Weights of a small contrastive image-text model.
Model: 12.2M parameters, 32-pixel images, encoder arch vit, encoder num experts 16, encoder layers 16, encoder width 192, text encoder layers 10.
Training: adamw at rate 0.0016, 4700 steps, batches of 128.
Data: trained on rendered roads seen from a driver's seat, with toy cars, trees and houses, 36250 training examples, 16.6 epochs.
Rows from expert 13 of block 3 of the image encoder, named by matrix and row number. Rows with one number belong to one neuron. Each number is 200 + 40 x the weight over its row's rms, rounded and kept within 0 to 999. All counts start at 0. After the name is the row's rms in percent of the matrix's.
# up: expert up (encoder.blocks.3.mlp.up, 16x96x192), inputs 0-95
# down: expert down (encoder.blocks.3.mlp.down, 16x192x96, transposed), outputs 0-95
up.22,091,247,210,156,177,207,243,267,220,290,135,160,155,150,165,216,101,197,181,299,164,181,220,164,184,200,189,230,196,166,258,135,231,206,258,170,194,214,232,194,260,192,209,242,191,156,191,199,251,240,246,188,140,118,205,163,243,248,198,187,205,185,139,312,201,212,124,222,220,230,146,147,257,196,254,188,289,231,195,213,199,192,195,215,137,190,195,249,166,189,234,132,201,203,294,261,160
down.22,099,215,202,203,223,190,164,201,175,220,167,153,135,194,194,204,209,192,233,230,178,160,207,200,95,266,117,206,274,120,200,174,194,176,268,166,172,74,126,215,215,189,164,187,176,222,194,179,217,230,251,261,248,218,220,246,247,267,266,179,203,178,232,203,244,222,237,211,171,257,173,200,180,256,225,283,270,163,205,204,231,225,239,197,172,244,164,221,278,204,238,277,203,191,211,217,167
up.23,086,237,244,223,192,226,152,191,120,128,280,215,231,209,238,235,199,178,188,179,139,252,226,228,229,182,229,224,224,199,173,255,157,205,204,215,198,233,218,148,204,185,181,175,239,217,222,152,219,179,210,269,291,274,245,227,235,212,205,139,95,186,162,204,119,196,168,251,161,192,233,211,171,181,217,289,193,141,165,153,216,218,209,234,211,229,165,182,196,226,185,219,210,206,190,177,201
down.23,094,177,219,320,234,238,247,199,221,188,225,191,201,161,170,183,202,214,251,181,161,228,192,179,294,190,239,181,207,199,161,181,140,123,189,191,168,222,249,199,210,142,175,205,265,214,242,180,252,176,89,199,186,265,285,252,235,218,227,220,128,233,168,265,153,97,178,240,174,149,151,169,239,225,174,215,207,177,179,260,237,231,238,216,180,190,218,249,214,202,212,233,230,206,139,183,198
up.24,100,178,178,272,280,249,230,213,218,206,190,154,209,188,197,244,186,233,151,203,160,207,216,180,141,252,209,227,210,188,220,254,238,161,141,193,167,281,247,219,237,247,144,271,183,207,204,201,208,103,116,176,223,238,222,275,233,252,219,136,255,183,224,254,193,213,119,203,176,223,124,186,253,239,210,231,170,278,237,215,170,248,190,181,232,204,202,213,184,168,190,186,229,139,274,148,221
down.24,103,173,76,142,194,195,227,225,208,195,183,246,213,197,192,204,172,290,199,204,253,170,196,185,245,182,169,197,124,238,290,159,198,160,126,217,140,187,287,322,243,185,259,205,214,237,211,182,208,203,214,184,211,188,215,169,177,184,145,190,130,228,230,236,192,228,177,210,204,204,202,267,222,157,211,180,143,219,182,218,220,293,222,207,221,251,258,226,175,250,218,201,178,194,246,205,221
up.25,111,245,220,189,209,206,206,150,218,143,161,179,262,209,226,285,171,207,119,191,244,150,261,166,235,210,181,194,195,213,238,209,242,175,222,173,168,221,165,250,200,255,243,260,208,186,145,258,173,190,217,197,164,206,191,208,195,222,165,168,265,138,203,264,166,248,196,182,196,251,261,191,185,197,224,206,234,224,232,249,178,222,122,196,223,196,166,102,252,225,192,202,235,193,248,130,269
down.25,116,220,211,210,182,200,218,138,195,215,260,207,181,204,180,267,164,103,210,147,232,167,210,232,210,205,182,189,148,212,230,172,225,257,168,129,140,136,237,311,222,227,234,205,215,212,147,208,238,208,251,243,255,222,195,208,182,187,177,161,195,186,194,171,214,220,149,242,126,240,261,241,194,216,185,175,115,96,236,227,185,199,150,173,203,138,162,176,195,145,198,188,156,268,194,169,263
up.26,083,280,289,216,167,151,190,220,187,214,216,198,195,166,243,154,194,200,155,252,188,148,249,168,173,182,182,226,147,207,205,185,240,162,201,240,188,180,207,230,239,295,215,344,148,151,190,202,199,207,232,214,217,213,227,197,163,250,182,161,220,227,223,224,221,183,137,225,220,212,208,234,203,226,174,232,240,147,148,219,125,226,187,149,229,208,220,228,203,255,291,160,238,192,205,134,184
down.26,088,252,156,193,179,166,224,200,161,213,145,227,210,240,152,235,236,229,169,202,182,197,203,235,140,176,121,199,226,249,240,251,243,137,187,197,192,195,220,225,167,263,231,204,165,268,206,171,126,204,241,161,230,137,218,153,184,165,129,209,257,146,225,114,207,211,204,158,147,207,201,185,196,223,213,212,265,152,195,211,186,184,225,262,91,157,155,233,300,166,221,219,219,225,168,268,176
up.27,095,162,189,173,203,185,220,175,254,166,173,167,167,230,144,232,127,166,170,276,201,162,229,94,244,172,213,192,130,243,272,200,206,261,237,145,180,267,219,223,224,218,266,240,190,213,181,259,217,227,155,202,175,172,206,206,214,194,159,202,179,177,194,186,199,199,124,153,214,201,214,158,220,206,214,179,263,236,269,248,214,260,185,202,164,196,222,173,260,211,207,209,242,162,214,177,157
down.27,095,216,200,156,127,237,170,190,209,155,147,183,150,229,230,190,206,113,210,179,198,189,187,215,190,182,237,104,236,154,279,193,156,242,247,137,208,128,167,246,190,257,142,214,189,240,152,178,188,245,249,222,155,191,176,208,183,173,193,256,186,123,169,194,286,218,172,262,203,216,167,171,195,180,204,191,150,209,194,206,227,201,219,176,205,147,132,186,224,167,213,201,211,245,209,253,243
up.28,104,205,282,285,198,180,200,189,111,149,238,149,189,214,213,172,225,229,270,267,184,237,97,179,225,230,225,180,213,151,213,236,146,267,213,210,177,246,188,121,142,127,200,195,277,151,145,200,194,154,166,224,238,278,226,178,179,169,204,157,177,201,145,177,193,133,204,218,168,81,142,140,235,197,157,262,203,194,164,217,180,201,189,190,140,211,223,208,173,190,262,182,195,263,203,181,108
down.28,098,173,227,286,238,252,185,170,158,185,209,238,211,207,238,183,155,210,275,168,182,229,232,175,230,164,223,191,226,210,237,183,169,264,147,267,170,173,228,217,310,172,210,230,159,201,177,237,232,117,122,127,224,288,245,233,205,251,172,227,209,179,281,219,233,140,216,200,202,250,193,191,241,208,209,229,89,200,252,287,206,182,166,189,222,168,219,160,295,255,264,210,206,157,187,173,206
up.29,090,32,143,205,235,246,273,315,201,236,168,209,152,176,198,200,186,156,179,209,155,252,205,145,178,148,193,181,172,208,255,262,203,195,218,186,165,246,228,157,232,106,133,155,205,232,249,216,224,183,134,112,145,178,205,221,256,304,258,240,211,169,190,179,228,237,159,212,195,189,206,220,219,190,232,191,143,233,193,213,187,180,236,222,186,206,179,209,200,148,203,198,267,179,197,253,227
down.29,094,157,150,129,177,212,265,243,194,162,84,156,184,133,203,208,145,170,252,201,189,181,189,126,214,99,220,174,144,271,237,215,207,173,252,197,204,184,179,190,220,201,102,233,122,236,221,217,236,209,155,130,212,178,161,220,183,257,165,214,217,149,219,251,218,231,218,223,250,200,202,172,253,279,257,218,271,200,185,142,170,188,230,181,206,222,175,219,174,176,167,207,227,200,227,256,157
up.30,111,122,161,208,198,184,227,190,222,196,256,178,261,200,206,153,192,244,255,145,197,275,124,283,168,219,199,185,210,163,158,206,148,190,126,156,215,216,117,134,198,218,149,159,152,160,175,165,181,230,161,173,196,204,140,215,211,203,294,261,207,233,286,161,277,224,287,199,223,191,197,179,190,211,169,197,128,231,219,131,179,181,182,147,204,265,267,243,182,264,222,198,178,180,239,259,234
down.30,109,178,192,239,233,172,221,167,194,123,192,164,185,117,249,168,228,273,187,141,173,282,152,219,243,165,200,265,223,201,145,194,201,187,163,212,264,295,180,196,209,170,169,202,229,152,226,160,259,215,156,144,151,205,242,245,213,158,191,247,166,187,209,207,250,153,195,247,235,136,205,130,174,199,158,140,122,253,193,174,253,253,207,130,319,221,287,201,152,228,218,174,214,193,197,256,204
up.31,081,286,275,170,168,93,157,173,176,174,237,209,172,228,226,176,179,196,179,260,181,231,193,240,216,142,232,202,178,157,215,121,172,232,179,239,244,179,200,202,219,177,260,185,172,182,207,169,255,168,264,204,223,107,161,133,124,223,182,213,117,163,238,173,204,164,183,183,231,217,200,204,184,179,239,206,272,145,204,236,204,223,165,148,237,189,204,233,160,249,262,213,222,239,178,203,153
down.31,087,191,240,230,180,180,150,201,165,177,173,188,186,222,186,156,239,131,210,295,190,218,155,253,122,188,167,223,186,135,210,181,199,206,244,198,230,216,152,224,151,153,122,218,143,293,251,186,139,243,234,190,259,141,208,232,130,213,194,200,196,156,200,208,208,247,241,198,170,197,174,140,151,169,189,128,232,256,217,156,259,172,237,215,206,197,233,186,207,171,171,224,206,207,233,341,228
up.32,082,144,196,223,205,205,176,204,217,198,160,183,173,121,191,193,141,196,152,216,192,154,188,236,242,207,175,174,198,238,212,199,203,206,245,168,151,172,226,160,231,248,162,249,212,189,193,140,173,216,224,205,157,170,160,236,236,294,263,153,294,226,211,314,202,106,134,227,186,230,218,151,216,220,248,184,212,158,164,225,197,245,175,165,252,147,222,229,142,227,248,189,224,290,211,176,184
down.32,088,281,214,151,141,129,154,195,202,164,91,164,237,246,249,215,208,196,235,206,184,173,244,168,47,159,122,245,206,189,233,165,222,209,248,165,200,178,212,220,244,271,184,208,213,251,270,155,168,287,248,262,236,124,231,150,166,176,233,198,212,217,270,216,169,283,207,215,245,239,173,186,201,236,179,205,229,167,196,187,183,158,203,244,191,229,175,200,191,229,165,251,202,211,197,237,151
up.33,118,148,194,203,153,163,214,179,235,199,206,225,178,235,172,129,192,155,283,188,245,200,152,218,275,142,237,125,248,182,205,197,141,212,211,212,158,199,248,160,290,143,229,98,150,182,225,236,184,176,190,175,201,159,214,173,170,187,189,293,136,204,214,107,241,197,246,162,240,177,166,213,199,187,220,200,229,161,150,230,187,215,203,183,178,243,187,246,179,212,184,265,218,198,145,221,135
down.33,112,168,194,155,180,210,166,208,217,179,177,144,177,220,206,195,251,152,178,169,198,272,115,221,176,198,254,142,118,125,220,195,167,211,320,156,252,243,130,143,140,127,139,189,172,219,255,222,242,242,154,187,238,170,145,261,206,159,212,235,218,178,189,130,192,205,242,183,236,188,234,151,187,181,208,167,225,246,190,120,236,208,233,142,203,178,238,207,226,231,169,158,219,209,199,303,199
up.34,109,217,183,177,153,180,232,224,203,273,226,193,201,167,194,183,181,271,222,182,181,251,121,315,109,197,175,198,200,149,160,159,216,224,128,185,259,209,183,188,181,176,219,205,217,183,182,119,216,220,216,205,162,157,183,188,191,205,248,208,210,355,232,188,277,177,212,174,226,158,191,167,145,162,182,169,141,214,166,151,207,187,191,219,157,243,282,232,151,232,184,193,161,230,207,233,249
down.34,102,179,160,253,181,170,202,240,183,179,151,206,274,125,179,176,255,257,247,201,224,192,153,204,179,203,205,214,208,150,162,232,206,119,157,214,240,286,137,129,182,192,150,220,282,210,249,216,242,158,234,156,242,209,260,208,232,226,247,190,172,217,213,216,204,129,239,196,200,138,142,200,171,182,178,174,182,327,158,128,231,220,174,184,232,206,215,194,186,244,179,142,220,156,290,249,207
up.35,110,239,171,210,208,198,174,185,147,190,303,286,168,154,234,213,249,279,187,113,210,198,232,221,222,173,240,206,177,238,124,242,242,155,221,214,182,235,194,197,231,226,191,203,202,156,198,177,152,267,227,213,198,215,232,146,201,208,215,130,229,234,132,203,131,225,160,236,189,210,270,215,215,250,222,191,147,96,147,207,186,250,203,251,312,220,156,188,201,223,167,177,221,231,218,192,275
down.35,117,207,262,225,223,136,156,186,152,184,146,146,221,224,309,283,190,240,156,189,184,176,243,154,134,203,198,250,144,240,173,230,211,166,145,187,182,236,245,253,225,244,182,250,180,202,245,169,162,190,180,216,250,211,172,145,168,192,153,170,194,152,237,197,123,216,158,137,220,205,168,223,156,224,215,244,205,141,160,185,206,248,174,280,220,231,187,199,197,205,186,163,237,171,152,162,165
up.36,087,247,137,209,219,239,198,295,225,189,217,223,178,214,210,240,216,172,135,143,140,188,241,155,276,178,173,196,204,272,229,225,211,180,263,211,180,207,204,222,208,244,163,241,206,236,200,204,171,226,195,200,144,192,168,241,231,280,255,194,239,217,187,297,190,200,151,205,191,202,265,180,248,270,193,213,150,185,197,212,202,259,176,225,226,214,189,155,191,140,198,181,296,214,210,170,245
down.36,097,309,169,126,166,187,175,171,192,178,120,155,180,176,156,289,137,270,224,222,260,206,271,184,165,215,172,134,252,240,178,204,223,199,240,204,150,165,207,259,273,218,146,211,128,212,202,172,153,271,232,250,256,151,180,138,208,189,128,175,196,196,236,242,146,218,188,180,162,208,224,219,156,227,268,227,203,152,153,274,141,145,231,205,167,189,113,153,212,247,186,274,183,227,199,173,199
up.37,112,161,197,202,234,216,225,291,198,271,157,216,165,207,183,174,226,190,219,269,167,201,142,211,178,221,208,231,254,130,150,177,196,168,192,264,238,153,215,215,169,150,184,136,237,173,237,185,217,210,168,159,237,229,226,260,196,222,227,266,206,250,207,239,207,176,264,232,227,139,127,169,103,109,185,210,174,205,140,238,242,153,216,211,175,190,270,267,196,210,206,167,139,223,201,204,110
down.37,106,194,207,259,262,300,219,238,194,200,197,177,140,210,194,236,183,240,216,198,174,162,229,164,235,219,219,227,216,219,172,155,179,209,166,265,175,173,254,208,230,186,200,196,191,156,178,176,227,214,177,240,124,220,217,213,258,277,256,178,203,254,169,255,168,101,106,300,185,201,236,264,241,214,223,216,182,110,157,254,206,200,176,254,192,208,223,202,162,170,256,236,246,217,184,91,168
up.38,098,225,210,180,228,222,222,148,236,167,131,223,239,204,246,259,140,175,117,219,253,166,222,203,249,248,241,218,189,236,232,210,217,202,217,167,152,166,222,229,164,251,237,288,184,243,186,223,232,177,203,202,196,217,213,212,214,205,188,141,261,174,130,235,143,217,219,206,182,206,178,166,225,209,155,171,315,159,264,233,199,197,69,192,242,104,201,108,237,178,195,194,219,203,312,146,257
down.38,101,205,258,265,200,196,157,171,194,172,266,271,144,190,187,174,236,198,193,190,210,155,251,233,206,238,208,191,226,171,186,161,162,233,129,195,158,180,192,257,199,216,190,195,260,165,173,212,286,194,189,247,242,200,176,154,166,191,198,135,177,247,166,225,223,144,240,204,164,216,263,242,214,184,194,157,133,178,216,240,165,238,205,201,224,205,200,150,258,165,215,156,183,258,191,109,199
up.39,109,156,185,182,199,216,268,262,215,202,144,172,191,154,173,173,234,236,270,262,179,180,145,215,182,205,220,219,251,112,183,155,166,206,183,244,271,149,230,230,197,183,211,121,233,202,227,171,208,207,203,182,216,206,202,252,264,225,254,242,183,248,225,203,182,173,266,199,229,131,134,161,107,128,161,251,203,304,158,224,234,88,237,203,183,195,246,228,173,176,206,211,150,195,245,247,77
down.39,102,175,228,220,249,199,270,246,226,224,265,177,182,211,185,144,184,260,240,197,195,149,202,198,274,207,201,187,201,209,174,213,188,200,206,284,194,192,275,233,240,170,231,172,171,186,183,217,165,173,203,241,89,210,236,255,287,230,278,220,151,263,202,230,180,98,180,247,167,167,172,224,203,194,191,245,190,145,192,234,242,203,219,217,150,174,203,206,188,205,266,212,223,174,133,133,154
up.40,126,206,196,218,183,200,157,263,192,249,262,210,227,220,217,214,240,198,224,135,137,239,205,185,177,181,211,264,193,201,178,219,214,180,235,232,152,203,178,159,176,250,141,196,251,203,228,160,178,229,195,228,169,250,211,184,179,204,219,171,212,255,164,226,141,175,140,222,214,225,252,217,227,202,239,269,160,128,132,169,195,230,195,286,245,218,154,213,158,180,160,207,231,252,195,179,232
down.40,125,250,204,156,218,178,168,206,194,190,192,181,122,170,255,257,209,213,217,227,156,168,218,143,162,128,235,235,220,240,164,208,247,188,267,196,184,228,255,234,213,200,189,226,226,141,257,143,165,198,197,209,209,245,167,166,226,202,231,154,135,188,169,279,70,255,178,211,193,219,181,246,204,227,228,263,269,164,117,260,252,164,250,192,137,242,151,232,199,213,168,258,206,180,174,128,122
up.41,107,235,179,226,239,232,233,183,207,197,150,188,231,180,212,254,197,198,120,247,196,196,209,211,258,192,211,172,192,239,315,205,195,173,219,152,167,215,211,232,155,219,237,308,141,216,188,217,218,234,217,248,195,203,211,219,172,242,185,128,253,192,211,247,152,218,164,221,183,236,195,202,225,179,261,200,270,194,214,250,206,223,120,200,273,164,165,142,262,207,171,178,208,129,289,177,204
down.41,107,276,261,175,155,172,163,183,127,170,260,212,142,275,211,206,159,158,210,188,289,144,201,210,192,209,134,167,163,166,201,111,193,240,124,140,239,140,204,301,183,228,241,222,263,214,163,219,199,156,239,282,194,178,196,171,163,176,130,128,211,202,258,227,232,226,197,230,185,206,235,212,185,249,132,183,187,168,231,252,165,255,156,253,244,184,155,164,149,200,229,178,184,195,265,182,201
up.42,088,112,175,212,255,218,311,284,163,260,230,167,230,157,107,164,195,140,215,182,242,140,219,186,150,192,170,211,186,203,265,195,219,221,157,176,234,259,232,131,261,221,195,209,176,281,222,155,170,215,162,166,184,192,232,260,223,271,225,214,210,174,225,164,185,274,171,249,179,212,160,260,173,183,212,201,133,299,221,224,225,202,206,236,101,222,173,199,183,160,216,224,263,220,195,258,180
down.42,089,184,169,174,192,206,213,171,149,130,158,239,209,157,248,224,181,223,210,192,185,229,272,136,145,139,146,214,191,154,199,200,146,229,235,165,216,158,211,158,173,192,183,192,201,183,216,235,190,236,205,206,268,197,229,181,160,195,158,169,197,211,198,188,236,248,142,244,197,145,245,249,220,271,231,255,240,243,201,181,212,211,187,184,233,289,201,191,189,227,232,205,263,223,237,267,213
up.43,111,229,208,191,211,212,215,198,230,173,162,147,140,168,200,211,132,185,145,261,242,122,251,146,271,170,226,184,165,231,278,156,194,212,296,175,144,154,178,223,247,182,244,259,213,142,188,276,214,213,244,221,206,151,209,170,189,250,213,199,243,153,153,233,170,205,123,192,178,221,254,197,297,220,257,193,251,128,192,242,191,234,167,160,178,220,178,173,312,236,235,197,268,237,164,162,192
down.43,105,236,206,115,155,167,165,171,257,216,136,138,216,226,170,289,237,172,234,148,196,164,208,222,113,186,185,214,207,209,233,163,219,211,206,125,137,177,189,231,186,259,163,239,177,242,218,222,182,184,206,296,215,219,140,160,164,237,165,212,243,189,230,158,286,280,175,199,202,201,220,184,131,247,235,177,160,134,207,189,181,174,185,196,145,133,87,164,269,185,246,184,171,275,226,207,199
up.44,107,170,234,221,221,204,243,252,231,278,177,167,171,199,193,143,249,184,226,237,148,202,118,230,201,272,210,272,292,147,177,156,175,183,225,243,274,175,207,264,152,154,167,121,269,218,222,171,200,224,166,170,218,253,216,243,248,228,261,268,189,243,188,224,169,246,227,213,250,141,152,183,141,138,180,261,203,267,121,223,200,98,263,201,154,214,213,233,185,189,194,183,157,192,244,211,168
down.44,108,179,216,251,241,220,213,277,205,227,264,177,179,189,223,178,167,218,277,200,171,142,179,177,248,165,181,235,245,247,205,172,213,224,198,222,117,186,241,228,272,196,230,213,203,143,157,185,225,203,193,167,225,204,207,168,273,216,256,194,177,186,192,220,210,105,163,242,112,200,224,248,218,205,267,239,170,127,206,227,203,240,195,273,189,253,220,223,183,173,246,230,158,180,210,99,143
up.45,116,157,185,170,193,209,233,328,238,199,129,119,229,204,176,154,195,191,211,223,112,200,174,170,152,212,141,300,263,245,207,151,151,210,229,226,213,146,193,231,185,187,170,134,223,142,202,184,191,203,153,181,182,201,241,274,235,230,287,255,203,252,168,211,163,201,168,217,210,129,183,178,195,164,203,249,231,251,178,217,199,137,245,195,155,218,242,238,213,187,199,202,211,176,178,211,119
down.45,106,198,223,224,222,206,247,260,226,260,233,166,184,194,213,186,210,213,213,197,156,171,157,167,182,139,153,209,254,222,175,132,162,210,229,207,170,128,238,188,240,245,194,171,151,136,200,166,214,201,202,270,147,265,179,247,246,206,295,204,174,255,177,229,175,209,175,246,212,218,150,235,157,222,246,235,235,162,181,207,187,190,217,219,137,211,204,266,155,178,186,273,179,174,173,153,113
up.46,104,229,232,155,201,208,152,244,193,253,167,224,160,208,175,169,182,188,209,243,194,160,201,184,191,190,209,139,186,192,198,162,138,262,209,226,96,141,277,256,232,181,245,265,263,197,187,253,153,258,266,174,188,209,178,197,185,230,216,151,156,201,149,234,153,140,227,212,223,196,175,172,196,196,197,221,286,169,116,288,262,194,206,185,148,158,204,232,175,221,160,170,138,297,178,234,121
down.46,095,227,194,225,185,149,203,237,227,246,230,145,120,225,260,204,213,265,193,234,176,162,137,232,127,223,146,216,241,134,111,240,195,173,204,182,243,176,112,131,261,185,139,148,140,202,162,146,220,179,127,235,188,171,235,212,215,190,203,194,192,268,207,235,240,225,225,196,200,182,167,189,150,211,198,255,235,206,182,99,200,164,246,233,184,266,238,268,218,217,311,199,170,138,225,191,182
up.47,100,216,198,249,190,154,172,148,170,206,301,168,253,162,214,176,222,264,225,123,191,222,238,248,194,206,206,236,140,219,186,165,207,197,182,164,183,302,163,166,185,232,188,228,208,200,118,178,195,155,194,233,214,222,217,211,185,204,192,140,180,234,252,189,214,217,190,215,190,175,198,182,233,208,173,188,148,201,171,196,219,248,217,209,153,227,252,203,172,214,233,226,198,188,197,193,277
down.47,099,165,123,214,174,209,202,187,191,183,237,176,194,161,233,170,193,247,181,217,166,221,169,197,213,169,147,199,198,338,160,178,155,133,181,226,207,252,286,211,224,209,205,199,188,215,184,222,300,248,188,141,168,207,234,188,222,242,211,189,153,209,208,233,202,206,89,285,239,189,182,228,197,119,250,279,171,196,214,233,165,209,220,160,239,241,179,245,248,213,264,177,241,159,187,150,246
up.48,112,239,189,240,201,196,169,173,161,221,191,189,257,184,239,274,221,314,113,127,213,202,200,277,172,240,180,216,191,168,167,205,222,180,181,163,196,250,194,195,216,179,200,274,187,190,169,145,224,168,157,185,188,228,229,187,193,202,231,109,209,184,231,214,242,166,239,238,196,252,161,221,239,184,150,170,150,233,170,232,213,242,175,241,205,218,202,205,199,210,206,160,189,165,307,221,257
down.48,111,149,173,189,210,183,239,218,213,217,137,248,214,183,231,184,202,298,133,123,187,183,219,228,210,248,161,236,195,243,151,202,282,127,124,224,251,248,257,196,288,214,218,186,247,195,216,211,173,166,140,180,131,167,204,208,202,206,171,213,182,249,269,228,122,263,183,176,204,199,157,241,133,233,167,235,141,256,237,174,213,242,234,257,236,257,195,218,226,210,206,206,227,118,246,150,216
up.49,111,154,240,207,176,192,204,293,200,252,183,197,166,208,185,205,224,195,209,169,98,213,192,194,153,170,146,302,274,212,169,219,229,208,172,229,188,214,238,170,199,189,131,182,227,254,265,172,169,178,177,164,172,220,220,228,234,238,237,216,173,252,173,263,135,230,221,249,240,193,191,193,219,208,231,269,172,181,121,158,230,185,250,246,167,227,180,260,159,180,192,203,231,243,158,138,168
down.49,112,254,136,190,215,232,197,273,230,233,188,189,125,217,157,195,217,289,230,195,135,94,199,174,174,147,190,187,250,180,127,185,153,219,283,170,197,148,211,176,213,151,178,167,214,107,224,156,178,202,234,183,230,171,162,207,227,235,237,210,166,216,173,280,131,126,272,223,157,201,177,220,222,200,253,209,275,195,160,254,187,164,254,193,111,288,166,284,191,219,157,249,142,239,203,170,162
up.50,095,252,224,135,237,240,249,175,206,271,259,286,205,156,151,245,163,242,188,272,201,200,211,300,209,197,217,209,184,195,221,147,231,273,171,170,210,244,188,242,183,154,255,254,226,232,153,164,244,196,232,229,127,203,186,190,177,204,170,131,183,160,259,153,234,157,262,192,150,203,111,171,167,185,132,162,219,193,187,167,227,159,89,154,226,152,215,215,173,227,195,164,107,204,236,266,245
down.50,092,218,271,225,253,181,226,259,236,229,217,270,219,170,184,198,159,256,218,196,207,249,210,182,286,236,194,200,293,160,142,258,222,159,211,278,203,203,262,198,179,89,248,157,232,238,183,184,217,166,173,132,172,189,219,186,243,211,159,185,149,230,180,280,197,163,223,217,198,205,187,232,207,213,162,194,237,285,149,221,183,186,240,219,174,237,226,219,157,257,192,252,162,197,280,261,107
up.51,085,263,292,151,180,185,154,233,217,222,185,225,180,203,182,249,194,208,200,162,154,214,218,215,188,163,192,262,245,161,161,128,177,208,203,237,191,200,257,211,192,144,232,187,223,251,255,154,94,252,219,219,239,190,195,177,210,209,181,220,120,153,185,282,84,214,222,190,178,185,149,232,155,276,181,237,187,215,135,253,263,190,233,188,179,176,160,241,128,202,211,243,127,225,182,176,161
down.51,090,204,257,227,207,133,237,225,236,185,225,149,194,215,206,267,285,194,185,232,192,123,153,197,167,214,148,246,244,95,168,236,192,243,214,225,279,146,168,190,192,115,146,181,186,130,210,159,130,142,196,207,250,215,207,291,191,214,216,190,212,174,241,182,176,225,221,208,201,141,244,154,175,172,190,200,289,260,196,202,214,121,206,210,172,260,153,213,191,300,189,214,184,209,243,189,162
up.52,094,178,168,255,242,235,240,254,172,201,192,153,266,206,206,209,194,191,225,235,190,159,217,271,187,202,203,220,349,180,195,164,226,166,238,213,207,216,128,186,222,129,116,194,198,187,215,139,291,191,127,225,207,222,207,266,235,252,227,186,240,226,171,167,138,241,257,214,190,173,187,194,147,127,180,231,167,184,210,189,217,175,220,184,226,198,194,204,218,129,197,202,192,208,241,202,163
down.52,096,139,168,165,233,214,192,248,192,241,261,243,211,138,164,132,129,268,270,215,192,224,225,181,236,191,223,199,251,246,229,147,199,177,203,171,171,139,247,215,219,152,216,149,268,188,162,216,258,189,199,252,180,188,195,222,229,151,241,220,192,217,221,236,160,163,202,263,140,178,219,198,203,226,187,234,160,157,148,223,232,202,207,177,166,215,186,226,232,194,186,265,112,176,147,155,101
up.53,098,233,251,222,227,198,263,305,179,325,187,199,187,164,183,164,224,233,216,186,167,219,193,220,138,214,181,272,261,166,161,156,266,140,161,301,228,241,252,227,205,225,148,200,246,252,242,100,198,225,240,165,171,176,178,162,219,223,214,176,205,244,213,228,143,189,221,242,186,194,142,250,182,237,190,239,193,266,219,210,254,183,235,267,107,195,263,226,146,209,297,170,138,167,234,174,152
down.53,088,181,241,215,229,189,181,194,168,172,221,296,167,183,195,193,227,247,232,198,151,203,181,200,187,177,202,254,230,133,104,205,232,191,176,206,222,138,181,167,127,142,221,215,229,142,283,149,156,137,234,266,184,212,241,205,195,195,229,177,234,178,163,183,197,188,262,215,205,214,218,158,184,200,189,240,254,221,180,273,230,195,193,218,181,224,210,229,233,239,214,247,140,225,216,222,127
up.54,102,173,183,224,181,198,168,219,154,207,268,233,174,220,221,235,256,240,193,140,193,183,256,184,229,142,258,208,205,234,150,253,231,189,198,237,160,234,169,182,196,243,173,243,254,270,210,162,151,201,232,198,207,208,221,173,198,196,295,142,249,252,141,281,157,192,142,234,162,217,282,222,211,258,241,187,96,86,129,207,171,241,157,247,286,159,169,167,217,205,164,202,234,222,188,160,254
down.54,094,244,249,168,146,174,116,176,173,139,172,131,212,245,251,260,179,173,179,208,206,97,240,158,182,172,201,209,254,229,152,218,262,163,267,206,241,263,253,246,193,269,221,225,167,199,193,179,109,197,232,221,226,175,214,120,157,163,152,139,179,167,187,177,160,304,193,173,188,215,232,247,197,170,236,221,213,199,132,197,201,176,202,204,201,196,159,240,191,166,206,222,245,204,150,167,209
up.55,096,201,240,205,211,214,197,226,205,203,269,185,192,244,156,166,174,202,214,246,230,161,165,239,201,189,233,176,174,226,255,153,135,222,246,236,158,196,191,159,142,207,186,225,185,161,96,215,208,200,170,250,267,215,250,176,225,209,177,205,173,215,221,215,237,53,168,219,132,170,214,148,223,203,176,170,178,174,248,131,175,209,140,172,196,174,172,159,166,194,283,233,237,261,171,197,166
down.55,090,137,163,210,187,227,228,217,154,177,145,174,158,270,167,119,155,222,183,137,173,273,206,119,239,207,181,149,195,222,279,230,200,195,151,227,201,160,209,184,318,175,215,159,196,182,210,269,203,252,179,171,153,165,196,263,253,290,260,201,176,182,163,262,179,202,186,240,202,235,194,234,165,200,292,211,187,165,232,188,168,217,212,160,205,205,215,202,276,166,170,256,220,216,173,178,254
up.56,121,170,201,186,179,173,192,176,204,227,226,228,156,211,166,129,157,184,245,182,178,225,162,193,233,156,226,166,183,228,211,173,98,241,214,200,187,186,247,205,204,110,251,134,199,204,196,216,187,229,197,188,158,165,191,173,156,185,201,272,120,132,184,137,178,177,161,160,217,180,224,200,194,212,223,207,210,214,174,199,199,183,212,195,137,228,191,216,153,224,154,247,222,228,102,251,167
down.56,111,181,181,205,177,224,203,211,183,154,165,132,179,243,225,195,253,137,213,211,164,243,118,201,174,156,222,182,163,146,208,216,172,211,283,180,297,218,81,106,207,149,131,196,157,166,232,252,198,184,164,193,202,260,266,267,168,184,142,242,186,152,186,120,224,247,226,198,210,142,142,173,207,175,261,241,193,211,195,181,216,187,225,169,151,173,176,212,232,215,243,212,183,199,166,279,174